From a checkpoint of a small segmentation model.
Training: soap at rate 0.0021, 17200 steps, batches of 512, held-out accuracy 99%.
Rows from block 5, named by matrix and row number. Rows with one number belong to one channel. Each number is 128 + 24 x the weight over its row's rms, rounded and kept within 0 to 255. All counts start at 0. Numbers have three digits each.
# convs0: first 3x3 conv (model.decb.0.0.convs.0.weight, 192x384x3x3), inputs 52-64, a 3x3 kernel for each
# convs1: second 3x3 conv (model.decb.0.0.convs.1.weight, 192x192x3x3, transposed), outputs 48-59, a 3x3 kernel for each
convs0.73:114132145167107090174178156144139139138134128125120119159120127120138114150155118118124150100170126158113120109124117092135118081123086114119127140130117143131113103129130130118113083178150126142120144139114112129124147150147132118075104160103146137177162170126148134160129143138140115116166117111137123137109141082099168058112203120120120076154124110
convs1.73:120141136107150125139090151139108125119125120099156113154126181138142141106120147152177163085119133112140134106149128148138130130152108176103108125119110113114107086164130118151157140154117122136132117140148131149121084116154134116101080078150141132094166165112127087142107134134129135149148145159090170097156089156144131160
convs0.74:102140184127141128129186115179144137093141118153075126110114148123151140172179134162144139139124139098136129148164078167115116189098111101110129134132118117151149144138133130147128105107128135120117125110121091130088148163121116125125084085125180156162110120094218099182132114154121149120110155122137115138127128138146123152147094157180135164108140146
convs1.74:146133155113174113131148108107157088108131158102110142102112110140164121126138127119138170127137118112137141125132092133121128109130094110160123138092148122116087126150129139148153147095121121128107162131120092139134123135172150092104121124120161129156121107082111153105110120109118112134100119123122091127121086148148137097
convs0.75:112113128126142139150145155119094147143109102152103152169140153113162164123101110152106174107114097167190144099140133183144130113138093093159137071150113119132114125144142107092104167177163130110129136129139133102139133085099114151130167122159132081142129164135108112151142114159134116126116106096107126133092113140138165123106166145151130178092161140
convs1.75:144158146126084123157138100162116114112123130163110152138115156130128148116121135149134121130122125128143055125133149131125103121144164128133081136094125119103125121156100101119107128120157118095148129097142129127159095155106131068113181072089143140139114124101136142109146132121127104151132167179089113153117103145156073144
convs0.76:124143131128126111093151122099119131095134124124140144145159173143115174126107121149103131149136113137106147178126097145102147121120154147102133094115093126152138104128126115113173088139106100146130117187146135121150169159139128074149160121140103132133161149117135116150177157138126134127128112120140110115135116107141110137132130113137121138095145084
convs1.76:166130174134154139145081152127139183114122142121085126095161146114142115108159110142107113114137185155117099137140075110100118118146121102124152139122140113117138140098124137113132134089160093094152127116123135104139146143124147087169121096121129114105148143091121100117131122115176111137097136118161094190149143146167141153
convs0.77:168167122118101114115099123085115143165106152117103103141158158083144140105130161075138139138144146141100146138152114119132124131105151119106148186081106115136116148133112138110135136129121117092120145126118166126109139131103141119146134102122131146167125135163161161138121165107099109099128109120114099122140100111110105110107141159084172094176123133
convs1.77:157123114120104147117131057131104130170121088108128170110115145099125122120143107124152149127113182131058094119131088165104111103145150086111139114143152131095131114152107135122110135128133161119134118181111133164118086107107129122141148140102165128095146138097114170133084158127143109106090101171134143118158082111107106101
convs0.78:104143090098130163110112114139136118134140119113092119158128098113104110145170126144183105159143138149191151129123142122119109110106104129110124102133133151156143113127115161183160081099087190115150171126098103144108082140139135159142156134115122107124124129118138102120130156124154129083118121103144132164122120159121134135116093158093075126132139148
convs1.78:119133109159143111140135154120108148086098138113162141105159100139140153117086149139148143147111145127167141088145116131087172090109133163119129109135104117157090129081091107137139128165126159124135136109096126130139115147140127145129106157112107132122127132135127110109124147099131160154109075147149105070121082133108131154
convs0.79:169110123156150133153144154135112101139155143118106126176100107117095170153132183140123121136115153115128080120123140145130079097155124103118145097136124132082138142191146107122078138127164145141127136085126064152148158151141111155135118107129148146123168105118115115129144199134097094101125127098100154137129123113137121126115156140091124113128141148
convs1.79:134136123153150122095093118123095100104157119126098132142060120119138146153122147098156119155153152141120152138103156118117153093104097132088135104108119098148143096086116119095126153116102117143184090143124121163145110160120152104100124093085143161142143154152106122134156141120115152148119142108136141086141140154164187104
convs0.80:149135134123113151101102131114125083133139136119172155087090119097053105107113134181156113167131079157126153098117119100136124153115114176161122156124143152118130158124121077140114163120121157115094129139131134131138128159123125155123128111121155114121133093119149146107136122135133132165173143163136145143121125130112154096173106150125161100150140109
convs1.80:132117129134130119148127146080133151157138111104134134174077101129093118088111107134099153131129176142140112110140135152104124143135111138108149137144129122149119128152160134130106157128150093094100116098134159134084113112120088108138101102140136129122109123133127077136128153113077086116127102095142165123162113106156136134
convs0.81:143169131105149131127144123078098167147126103183152087125112105091107115133112143099134114116138147120131124157119114132152143125150104122095127128124135145102104120115122142125178079200113115177103139094079131153131155078123134135139112121123126125153135095117132157170133131101108141122155127104148116164152137091116174095118180122128114130101137114
convs1.81:141092124114095131162124180145125098136111117130150097142133111140134151166128138134159108133189084107125135094108158126145126150099116109128133127073155101139110113118174124141148145141143090122120112123149152149128087083159108059108091139145137154101085089119166096109124162165123124152107162154135131168128135115144098153
convs0.82:077163147112122073119148163129129141146131113147104133180152113131147109120148134147180103108134133134140110080192108102123120145163102089158133121072148121123137117147135123130100153128104130074096136110115095132120132100085108101129147094133121160119115099149107134134095155149167105089157130133082136157136129139143085123105109158126118103145155157
convs1.82:155085102137148099102106122121154095149131158157186154147176137123115154142189116138147102121140109123077126095149132157105149115152153136135106131128145125120134180146124132133099084107110120140171132118104128153165114153166110097131120113137117143139150112171124127128086170116135122157138152096130094150074144105185144155
convs0.83:098128132174124111094129106121143107140134133159114123128148124115133140152126141108129117133068132132161110118136118125104131157146098162079094110130125127136135087113105131162164120101065099098134158149104084093110121071084135136126126097117134181162114117128175128135067137094122132115129148131173114156118118150086135120152136128126106129116137171
convs1.83:149118138136138147126146167126137145123090150178113101126118159103134130134129162098179115126121165105120121139145157123129115169089122147057131144118115138111102155090143162147127114119111128175180151114115116134127130145132136097133143095136111154133123129135139120147152114159116141117097154130152126105107099169152124143
convs0.84:089153133079131151140126103141145140109109103141119118155128124152110155145129146138121150171128139124118096163107130134147134117131133159086136146127156122121122137165146126153126143104123123094135144123141110154144171133129126106136123108117125113162132163142143114098135136094131149133139172119129166169148130150152084138108129172116141160131146147
convs1.84:126134141164115098167086096115168125129139117124150144105120140125153147132097127096164140116079157099147098121094144133119112128128143134190162118086087153107157157179160124119098086134130128122103125142136143145127128159122110164137195102130136142122101154123131107150134130160143145092140085165118091124119103150104116160
convs0.85:150091096139136114127173146145121110102148090132138117108133141109156107115124145096119160151148161142109171130132099112116117126175071118109131064096141122122124155136101087126142107171123103117133117107080131097094190180163122124144143131113139171162072153151120146131127123119135143138140140112121078102141096105151100096148146124145169110155139142
convs1.85:165152150180127130113088131096103120127131132080147146104149154126114130146131133119170094158162080153114130121094108137117178140124124089144108116134132146101145134115095134139167084150124125119111116094103131144145124112143104140150134139142120164089132121143110120154149146122132147119126149083127126134135180091107105154
convs0.86:090142093095131119114109134127144136155091093097142151156113109150128144143111155097134115109140099145123123122123114105130117090101123120123159106164084119121104122120134132128115138159129125097155146165153106130105129150151147151089104132124104125133136122109121144103123142110138180116119121102098115104114150152125131128110120182159139138113108112
convs1.86:153156111107139121149096102122142113125125137100101124138125115138069127175080153113142126108124124096142145117112170111156116166109131131164150182154128113102122144115121138111100105178187117136114203150126130160124154107155121161147147149110085113142150065128153121120140107094121115112102106100139148125110140134165128145
convs0.87:125095187117139128125137149147121103121101160086154116129163151116132119114159112142111130134137133136156132111106135121151145131155073112186148197115159151121154118124113110136137121113190098116078123112109139117087145150108105111094106134136140130161132087101125149137089118163190147106124130136139126111158117109149112120113141128114161181139135107
convs1.87:140134146167107130109097108110116116127139162108112117148127102126110140184154121144128125141160116158120125172147141165118146094093129093096146165152131141082140134126128134099125174106147184126144135097114155159124096118157135145130132130110144170140149135121127117127156083128126138124148133111142172129162130084136144126
convs0.88:179155130147089111122147123126130142136117112162131105135137114099174138152125118120126137176116143141156130113146172142126108148124173145081131125118127098141107174102135120078128141171145138153109133132109125166104120105127128113130148127061146130171133112145155124111121095110112108109126101146117122084139101093138106116103136161125138120207139119
convs1.88:098081159139135142150150115181120135119131145096152116148131124127164176138112110135116158119119131121137127075143115152141126184087112150120085118106114116102133101118109108152156143126116161114122150172112165092181090144181114139092151082096087120118148119089121150147121185131122139092154087167131138124091084131111132154
convs0.89:121134142147202124119154099134142149108139113128150113097118175146147150148146139131134162126105117138162136124116144140129108100166098106088128136151137112093125116147111128138110133114122140139151120120142142090106181136114108109132126141148152153144149117127100117120149201118144104113135126134140092076052162081118122152118124143118146133120147190
convs1.89:110115071127131111125132091083133130130140123162116115152124133136138111125120118134107147140113102111119128153120133126134182134101150078146109157112122109128104111117137120099160089124165114148141148084136113122138129119143174113159119101112142127110133124136122088135149144151192114145138087123134144128124118128161149149
convs0.90:151149167117139138130126129120162101107114150148131184158145144156162145132166115168141100127118151146156144146125165124165096117119104132139117174091133143131131120129139203132109107056095144132113155132091168092111116142151091101125107094132121117121111115112182127145110131146159174123135126125118142103122120104146088128090114130111169131152105110
convs1.90:124127114148106115118189131113145119106084111163169150129122112136122170155130109117112110122098121123124117120131133138128116134122095157123130105125127165111071096112095080103136118145152142140151144113125147072182089101120146103134141092105125124117135186127103088193113146108154120149080134108113136104152148135128070113
convs0.91:114052133149133131113118117135188129123105115148134143146149127115104131120120178111112156150133139120135114083157093145137115164112077144124127095097099096112150139166143125102112134113134117150114111100120122124159131097118100122142131109116158153150095068130149197147133124119104118105131120127082080077131122130153095147143055168159147185102159109
convs1.91:124112149125121129154098126077130127176118139125124134123157102130140139110177165107121102135115127129098130162139130104106100150085120118113128101111170129143159130178124159161182135125131083069117117129121112105116125078139096173162091140129126114108132077149137143112065114153114126110088136094116114113132145113176162133
convs0.92:132170149174088124127136123111148101158126138173131145128127131132153132144142148181123140130102130151155180118111150133170087094167066128101136130106148111104137146144148099107125150124153076110116107150095103159165111119139122107125128166194093129097138117128145088115106124092114194111107110120133126142109136130122145136189100132149097120091169121
convs1.92:135160115083113135097118127089151164138138149161133150086108127148143127142138157115096119124085115109136115127091150129130123117157124149116125129128136125116134095150116119149134120045162103120140130103091142153137111169098119150143112139168143140194130151172145112138115122122137142126110105125154119076137062120142130118
convs0.93:155174073113104097104105117155114150160118083140173145125106144145138123125129102122116124129135130148139144167095158174129105119157121129123101079132158156139126093069116134137150114136137146185126137141126119127152126181143121104105124113189121143148147130127137147175124145119101124132093146141123085091138135176124125138135121132137106143152158097
convs1.93:122132126111153135128111129081136132122106119119114128099165140113075108125161139130187118081166085114137120120120115124116153106092108123115092110110141168159111101143115128105119109209141149115144116122140152092132066132111147109140099179138132135095151102146094140127122148103174091153087126120164125130127149137128119115
convs0.94:146127121156126133131130107119136137124131094098111088155122133132139146110087124110152145114152130115131148133148109110181107105142074122144132103082183144144147156099145127061077125145155126100134082159141089148109107137169123140133179125129115134124165123131117085102122096117120112143101148136164146112107127135108148153099107108138132135103169138
convs1.94:140144169136135135167128133103142131147151116115127125156152121117120137121115180118153177106124143139207121106123101172155171107136105115143120119117128151143122150119076127113123131089132128093159093146136128103118096094128167118136095147104109163161102115099101131154123149146098129127170124118128135137152146124156150128
convs0.95:106108138128182123110091125157163125126146108135140093103142122128119120134137156184110125139109123191140115100165143094168111107148059175162137109104162121149138109101129139138145174164115148097113135154139108167149104144130109111131116101165122112137186115121176132099116178089145122122147103118160136100164096121155128136130122129099174142114132155
convs1.95:154120092091111143109158123139131138085142100122134116095160092132116112151145153094206130171123146109113136144129129136130126116069115138159125113128126118132131108138117116136164072120131176142122132107145125172142131134130138096153090134145098165148149119135110155132147109127119153125158104121125117144148111184141143108
convs0.96:116137167169142126119125138119126102107093114155098089148118140113146132147121172134152143160144118131134098150126092116120113142145095120123148149102160087113116111119134171109112118086111100066155108106169106107126132127142138112142149146131139137146119114169147132092117100144115137082122122104121122101070098117137129128172112141180084141104146108
convs1.96:150118127125129148106080135152140122093104128128136104084124089117160135123120145118153108159088136150103108155178132088130106153103140084099104121112145132094139105151108076130154098171137115106170090122136126134158126125152153126138099150168140122154117097143155106134136135146088093118141153136150105134135147110153176098
convs0.97:161108097139106122150099111162124184154124072120136130112117171113094114124110129163105127110133121171101121125163093135127142098124116131063116114171106119097091154131097123145165117096074090149148101109129157106096142108105149116094106108126162138126132100140156116156086150152132131154153113154141145088134121097092127147168150134175173136100128104
convs1.97:137133129139103128164131122149118132130115148141144097126142103120148116188112159145110126100165099118084137151146099114130137142111114156147103066105147120130157135116135090122143146131154155122134115093134137167115128090140131109171124134168148146126137071172188114107106140137123197088113082148122117144118162110147165119
convs0.98:072138139091126110146139151152122127096160151123153124089139142137153141152145138135159151149145113110149125114137106159118137124091106151210097116080133131131130141138150118104115120141126201106106119177111108115144144120124130141156122105139128111155162090162133169153125154136133145128130135131168124159122094111118135124127150095130132104106169106
convs1.98:105106148165089131115151118129175147125142143122119101113134169167159136152089101141143132152146118103122151176140136086143124095121148143107115116143105108113166132146126109135148115156134119143166088098100114129116113135103114126121132162105139135107121147103123110086126134089084178146185142129138141124153151090102132131
convs0.99:115103175091112108103144127141103115100092137110108160148114118131137157071119142106108144134106072114115124119110176102155129144132071125077135149146210131125136160140124113124131124072133117108133129140138142140098161126107119144122142117155120133134159128143145143134161171150111127124113129117153134125103120141142088139106146111133163168165101133
convs1.99:077118127106167107155116125122158131146124134112088154121131095156119131122125105127134120102165136114153097142131149137171118117154147094128154128135093150131120128101117114130140097174104149142116127136115122138125144127108132131150147136115122125186096137119153100120105136158156133104114137134083142124181111132094158116
convs0.100:130169146138108101103128151113112107145141132178158117147133116109122139166154140114127140138138123146107090147116095152096092146109139141130114144086102141126130138156142143104103116101183154156122188103118184119131139161190126109105146130119150165145142105126092134146124129139142133102132117151112129097141099139152128139123143148147141152153115154
convs1.100:138157155132114122166141149162099122127112099107139172111115148206126173126143087053130124097096136144106093155127132154149121143121119152099149105139166138097161119138133186136122151123114144128140069119153147164096099121104131184125123100156133096130110108128116104121148137114123083121140127150112162145113133143129154159
convs0.101:152142109126135141115123154113103083103081137135069137132144164118152125096129141172103167148123162128102139133102147115136117078179064118129131072149129096110124098093133142130129130146119162140139138105157157097142075135161155091093127107145161143135133101136123115122115151110125129135096131159121112120111144107170143088152182100100150149172136137
convs1.101:139100163165142145129127095121100132119159121126119168136063159119166122105100140173115108128090163095143133119079136117097131088164131092103115138127144136125130136093114148159149106105112115092120112148107144126127060157111159139095159172174087168131129121140149126059154124120117153123137103155119137110096075127145127127
convs0.102:157132114131184087152123146122112130117130126160087151124164166134081158168128163121114122188112104140132135092188133111107115115132193113170136110069121111162117160142116088126126146106122121125149123124117127141147121109115152140137120122145089123150088094118165145107126147110097153142121159137095133128134141127121131134122119123132159102112158198
convs1.102:139108152146140135098137156141093110072153129118088154126101053111093129094152106114111136120138155134121122115142136079138160138162150132135115128079128160140099128146091087146133168149134111132172105130069095106133112138124137115140172135120156142136122189118137102177114087115142124106118125116152150157130118141111091120
convs0.103:125137158129123101118140104087154119159136123139084155139118144155181132182178115144114117129089143150126093149093177111131116133145117134113139120159116163127137142151148134122142102119124089158159104180109162174123105103143148126130145130100100074104159123132143128163102136127143094137148149135109120124130085139128118127145129154164114120132141127
convs1.103:127148146104124142135154133108155107118153121188078112079131110092100124101167136095147100163129146133134135090138128131139126168096088148101155140139111139130148093108117120116094087148166173131112136128148086081113126099119151085086148118130125135145152131136104152123143120142138156154147117144111115121097096164119050115
convs0.104:141124158115124144117118106135122068174114102120174092091135136136112158149144149154122127155124134155123124100135196116133073132137073108101157152109122121113120150111097110149151112131144164154102158129117137129132126113168144122110153096087102178145135099147162137137132114147129101113154108114141079147123091122171121160152096159162127135118124142
convs1.104:140132114110162130157125162123171109137143082098114147138101142109149135111129102121164121131112120109168117168167162156112108122155136141150128160111153147100131121164147128138103145117107081151113148090107109154134142116100133161125125123129152114116116099156167106141123107117092170149139095096091110163111185108152132144
convs0.105:164121098141096166129144137099167160136155136146090187121176155139154092164159137152120172145125129111121197130132154114087153127106096116114105130132155122126117146132164133099122164161143123119137134187096150190107142106132080191129113101116142096136140129142127166122115155096129120157114103146146077142158111152130152096143122131170123127135148164
convs1.105:172158183093133126144111130123138111140107146131156110137125143094128117142114134117160122157162173112126139129127149159111131122110112123164106142116145087147130094140147109108141115140111133148147107118129145095165146096144153166127096125153161153129123125130091128156138137184150112101122156153149115117140146137137135131
convs0.106:158085135147133171115150153089090142107155133119109159142081119129097156138152103160090113176121106150091128111139154090133139125116136117112138096139148105100118099116132148132166139101130147133107113158145146143135183155080095098126099154095164123131138124115161130154109123128126124152129142124084139083131135069139119118156071137149092128177122155
convs1.106:117133119105135129160056153206127110160112141128097098123175116128136129158198135082107147128125168066180152104118137149148118101130117124127138102109125104152105117117113147139117143118174113110077112111175109140078133122124125112136098162133123116142142153130161103120149135109113129114104132178141120144115138103171144106
convs0.107:127146140130122188178107165119128139120078093152125099152119149142133158119109172139158150107121114163084146147102126148119110126133123114122123084161089125130163130128112135125142119164097130085164158141115148126117133153114155201140119108117121170097161100113113126129144105142165132165119170141086137133117140117085160057123110156115117136114144151
convs1.107:086133131144159126132118088147161158135099099146080138161150143135083110115195134162096160131158165132099157127102154127131119109116122089122143135105150130141117134087186095111133138094109144124092130172149130125155133134146114104088159147084190110140109143111120107111105148137173094152141121156123096179112137139113128099
convs0.108:120102128148137202136103101162156119116149078129146158167141129109088124131152132148113108108121128143124123105143092120110099137141110136115138165130127095184127135124136140119134131130121130136117121123140146143091138112084093142125122120137142147134108159148135110143135111138148170092131092112159084117117113100132124119148121171134175110145116108
convs1.108:180153138092134145136143158143139119146140161141106148100136117108132133121147181102159115121083107103109149151134116136107118164131170160104112121151155132129120112095122145117147170069158127127120142151097099081131166153158104122132178154155134108132122133065154144140104119138119134150137134120129117101158131138157101145
convs0.109:129102161113128082129146150092136122137099100141125131155174150089122149112189180171119100125146153167140147165077127161084101165118109144129134114118140135131150090127098120138135113158126098156118129167105139147149114071143127125150086170150123129141107130148102135115118112174125113096148130148105085150111104136116139112089121178138124140170113170
convs1.109:151146153137126143144126107153120156172159120112164136116129149159125114113103131169104148107117111120173164121096152102138134212098140139125126140126125147128127088147115131123177106075119147142099137095163137130137168113132159154174121088165140116120110124128157103109118089167150127089148110140102110138133122151134073103
convs0.110:107146117119138133140151123104070131131093138167120129147123091129149132119176125173147147116125138102130145123127141131078112096133146104141119154083124148131126157146146131142106142087138109145100101116166103085171118114115141115158111116126138147116133182117150129126141137129152127112142160137166175113161147118137131125099137126156158140087122149
convs1.110:175088144145146094072131114140111130133123141105118122146123145127120121135137146140111122141141108167083091123127141161117109144135118121126125118133080138120122116170130097111119127144092113109105106174142155096136124162138137124136111179137142149100138113122146162101117116131167098164117134126115137107143119128113137109
convs0.111:096138145098106133117130141101138144095123178106100100118107114124126092115070103146120104137119105119133117152138143151126168112123172143145093149108151130135103098113138123108100157161134162134150154123124153118113117148128129144152144194128123140130162125115120115143157123134102136122135140172126127155090122132129105124135121108154129124094135163
convs1.111:116101086127084107116093125135157160095138102136106118109083122133102106138080118140149123147122127096127156099142129140149169108126126109130135152115144137134138131115100116140125099102144090129106092126108124091113124071095098108079111109080145139138134100128116152085132112132131122151084134100126136122146132108168124139
convs0.112:134080107156133119115121148156120119159082119126172097133110183123102136151106107121105168091148131124104127144118095151123135123111145124190101070178089108132135152117113125132114114133154135125136128133141126115152084126139140106122127128128124177105150143121133113154125107153127119129125131159080110091140122117108119139153137131139110131097133130
convs1.112:115154125122105136149172172136140106143144136135112103116121158107117100124170129152107139167116129154066149133142122136113154106113143133094169140109130056144133100117103135075125170183153080087129119126159152082144130110130119154144139132171137148173143126135136120103151107135159140169140094140137106140170099106128122070
convs0.113:151155109135127147127122130178158137097123093110129102177150132173103121134114113147174124114121111135085115110162134126132109135120111127106129090164127147126115129138094102119141113089130136107139166117124140120143117135140080109128137095131144138142157160120159129119143116125132166122103131149150134089105144106145128117149103148160172145140107139
convs1.113:104108148131139119135103148091146124104069142136125153139135166097150166140137102134114134111069174129140081144117104115126144073177130116155109123114109149083107098145106140110171121186127132155132138133126096150127121152130143125123109148132146095090141119120154092117122146141124146120129149118108097111152121132101117114
convs0.114:095136175107161174122124117133126151104118112124099106174117112094101114139128136172130145139153156124152182129104129128106126100116147157106159114133108151117082114132118122154128115131105127166091095120154088092144120136145149143126140129114159128115120094109151112142110092088140137134145165133142086123091127105108154141128092116162163137143173115
convs1.114:121153124094126144160094092141120161127122127119137067152158075125139140120158164120143135138131136115135110117128096111097111132172122144161124090109152094148146108163118184184158135145094128130088133080140091157132125172162079089135116179117141057126155129160134109156106101157124082097125105121097145129140130130175142104
convs0.115:102108098157123132166143151134121120131109111130140118154133183149128146114157184130097152156149139125115169107124097145162132114158144116086135109118187172127117113118158092108117122149122149130085156078123135113146134107111145106143111148123153161106180096131081123148099132156116150107138142112112090156062101093074133103176111177119135189123135117
convs1.115:140153103132104153170156141151085145116122141129135155134104130119124149160137142121143111166125133115133141162156101140118134129143107145144093105122123144130147132202104127150122139162120147107118103120125119127128112095105107128121104151115088131182126113112113136115154190141110121120134110101150145123121171112134110144
convs0.116:163136127204125134151145124151108110107103144100117169138124117106147095111148136086161140107167132131117133128086145126104127133166095107146167139090128097134143177082173129124122147136136139132136105145141131110118126119138124119159135144113119094145155116124144102106122169101126101150102106139159122111145123122131141114144138153108152126114132097
convs1.116:110114074109155140153144104091127125131160130136158124134108118121162135116115113109135140130135152165116090119125137099167142132102128103098130119152108114140152135147107124110128150105132130154125151106164155147121160152083142163126146134083130137113140172121166194158160102112160107188089118105148099122131139122129136118
convs0.117:100121122126098104149126106157145146141114128138119099117126133111117137111095109129145152152118128148131144126177142132150140122139152132116151116094136137140147152114137129129147121131133133152114146119094078132174139130147091137154157128121147083106128154121130150096124101112151108113113147113123088144170158154148136127174161128161187142099150147
convs1.117:112106101113106106127143129142182128118130152068103137079085085143132140090118136132156107105083114109115115121152158097136144156123136081106117087170143119175149133144115111098164131116129169120131121115127143120150131091130142129122121162131155095114167162137148147128115178106085105156122126132122138153146134113119113135
convs0.118:133119112130138133151087147132126141117118165143119133155134128144118132134115150118133119097131134166172132130129133119097134145091144111121145132129100133108119127166112127134078114184125139115148112114129142117130150148095144116124084127130183088075164173107146137110052159092112133135128121106136105114103158097078182069131105134129098162135121116
convs1.118:129138151134124114143118159120139163156159133150110085138139108098139124116128117161142147119118103176097124144158148111130124115107137127115140133173133101116126141159086123093133142104143089176133117091137129137147183128101146123128098101129148077132134146122100122133114138160119114138130090110086150126126120087160117116
convs0.119:180131082114110132117130115103091133122153135109133109139140123140142126175127130158133125132123140164093146140107196124110168135114108121153122162102158113115177152093115151135114114107127106110130144141123122156171143123148134098077128122093163092122126111111142107153117143163156094117141133125103161143085110099102132121110147128155128132147135124
convs1.119:174175149120104138131163142170110123129110122129071123135150109106097179130147124130128111151142136161171109112135132094152108086144104101163109092152135137122116104124142153157133111114127130111104108132153151082123140136152151101136169132122118125108147156175162115139103149086125102148128115141107154130139130137132175110
convs0.120:179141106116141165097109109141115115139161108126137108162151153185092178175190162128160133186137108171110161129168093108098153133131169114182096145123124102117119106128104134126167151139115137107189130072149141114137119127121125151128157116156125120157073073110170124135110141113111172127143133106126142126118115135124117150129159143107163112126141146
convs1.120:116128137072104128159090151108163140107167117107112115097116067143085156125167121088157140115121105113095130139135158131140120118105133101152131138104145075085122122118114139134138109154161111127127081143157101121157151125121117104107119153169142144129168122172156140130121158124158122113134184126101128148195136115143101128
convs0.121:130126139089143118170134116141162124127158136133153139163108112136137148146121131133171153169116113155102132139148182147152115153127184101105123161115131141122157153179134142145102123148137116114107152098110149108107123102096104093128134129155130155149149134144139066123099116130127159143126118140108106122134114116172115131148143092089149133130133143
convs1.121:155035084133099091141094158121111142137130113124159154121127129148135167115078135100155139127117113099099122112135121116145136153176121139158099158114137175136152123130134102167135102152138140142111164117127152141133137129080113172124130092133104120124109128129153093127127117147103103111075105165102114133147124124109111127
convs0.122:162107136146185165141155110122104136125119108096140176172115162158158168106131153166099145131108137148147126124105135126103139130107116148121096132133134115125129142137115095129105087155181141095114120105114143096143089116113138093137122151146166161073119166148130102155163185136068113158162112153131086075086091095131106135159105175144124116141149113
convs1.122:121123129120094163132108128131114119121099112172122125127125111128108113127107162115160119140162153111147144151196072142118096135144115109167160123155128116124130157125117134134136107105146171119177139154121091161177142147123120127087129146133152083140137146127144159083143147099121148128114124133144143070128100151111119119
convs0.123:139137154104131149115111133160144106119138134118079107105138170123152147155149145136098131174154121126100124092121133098119135143110138106119108097126167122096117110031097125106103089145117165106153165096142133136124133128143091152133116137131141089134138095127171111090106131149130135098134116119182076122140128120098173105105126180135131195154124163
convs1.123:135138153137124093129128153121110140159149144130156122135126120153171128115162119148107149082152099127120142159103123140115116123127130139155098144137129138153143110073114093103144149164135130083112119121103138091092132129134151144134166135162142090122116135110151154095147119129139088166130150130096147121090140121158061132
convs0.124:083134127158122059093105132144124116108130134122146125102183158120153133146169122118125143137116153117109141102107093146146132146130142141131093117120148106078120114151168102156133118105120143121153160162092110143118121086123141112167149130112162134122134146136117143095118139079115132103123134119145096161135108165120157124142093161159108126127135135
convs1.124:105150115146088124130153126132110155141125164103141095106083112101181143146135099116131135086126124148132099090136142104158184093141121114135122134127153142137068132137170114129170125133133128145118114137127160126173127141144100093089118107130111117113141123151093128166126159101127112128101153164121118129140077145128155127
convs0.125:166160184134108100132149131132109109128093117170135117160156145116173158135141142144146122116096126142097155122113126121092126136089155105132130168141108128122068103108117127118130143122173125120149099104116157170106129128133122112129141108106131145126145164126157118108126084138116139136112122126149111130119137155132125149077147128134170197165163184
convs1.125:131113105113151163120160132107134163123156124139123156102113102138130155093105097131132149127121132160149123119117161127133111147179136145104084152138133139138126111105110152155131132130097111125117087107139142166139091128157124104131142099091167149083157121185130165177117120136104154129159090133119138087121123107124142111
convs0.126:150099149106107161133143125120141105115153109146117143134146143152118164120148137148104150123077135124119127123105172088142131102163119137133117075143126095187143148152127080088104151148150116145138153131137128114133172116153063117141109134085101118172096134149137111084143085121128083108113122091147125083108154111154101158137154116134137139150103159
convs1.126:111147144130103150117124097104139118132129144118162083114120093127187093132126122101141147128116128106156135098168127137120138169119148106186137135109137122106139083110132149119130089157109103137149158090132158125108108075118152099137130129134136168112135128141125135141115134115129150105183127157182122138108114130123122125
convs0.127:155088094145114127183085111129111163136101118092093140148155138172195166117110115133155104121124089099198116180062163165048160111118156119110146134125101120141135113133110125111115108147135116114093110135100134158109163125114135130099155156131079075104091174157136170114172105131154087125134097149151116123151114138116088125131092171162000157158093127
convs1.127:137129119164110158109136131168094107141151091174123099139097155110135104118143109162118103117151068126148159156146118149137119116140124130130116099151135103106181144143152121110172157151101118182131122075114122130167110148167122115173084141128138144105162151105161104106140134162135102142087141105117127125076113170170117124
convs0.128:099134141116139164110124121108097135141175116127151109118117120105112145104161147090086085148194128169123128141094148132128123125132101138143106100070187148161094093108110157132119118124147098106162104128127151134145116108061155129151127129140115120110139145158126139151096095128122106105129158132155127105128130110124138129082103140140093116132099168
convs1.128:126102120144100097081113152179105125168147129125126164133120102120116146109168114131115144137119088143117095104118162125118125114118131168114118134119085155141152151124158107075141105107157127105129120118094103147133125147166100148111118112086174159166128113077116114064155119156153083112089105107111114097114138158128114108
convs0.129:127121120128136138171110126125121092121147141135145126113145134119136117131127122156136093124132142144156153139147153161102130128151107163093121115141104131087081154138145145084150164113112114128143125110114129137131098108145152146116150097106123105185165141120131122106138164104145147129150111072156126125080111092103091114116148109152086096101176098
convs1.129:117128103100119099129135207117115204141144115137113098132095125139119124088127130116127110143131061090134144135129134096153139170113161110107164164150131091119155141082156116133113133113120164138130102099142095108141137166125157152089164148125139129170128163139125155127084130169146115143121093132117125099135144117076126167
convs0.130:128079086135150137164154169138144116106113149161100127159146183128135125150172131128160116131119133172185127137085106154117141140141137137142110130113155163135143114104102104099116121116161136129112124092127148133128130118135082092133135112133139131157116121134123138088139146126128143111107128152131118090142102144129085151143102162150097160144109139
convs1.130:138095142125177112105100141173163140099131137108081156111105147148121115112137141094107128127142100128129080158128178100089134130178166132130134144147126133111078156141141116099132157102111113108129099160125124059106173163112113115110139123116131163116148123121092121156122115119099146116118099110120114087119133144136095096
convs0.131:129136170147120102112103134127099128145113137177106125125128135136147138142169149115124126132115122131115125116175115112087109080090143157149133121131147143124096138132105135129119143133139116085145116136123128128131103147120115091138136145129150147131108099113112118135132160115103118141147108122161123139132134142128122121155134088118151116140124130
convs1.131:113100110126115115135116125109107112144129118138118138104126116156086129126149126156168135094106131157134104092096106128144153103161149088108141170100125071139120130103144125126154097122147163131167094135157122113122125127135178108130157124097146121120150111101099161144113160148113117165105086139119073115116114140161125117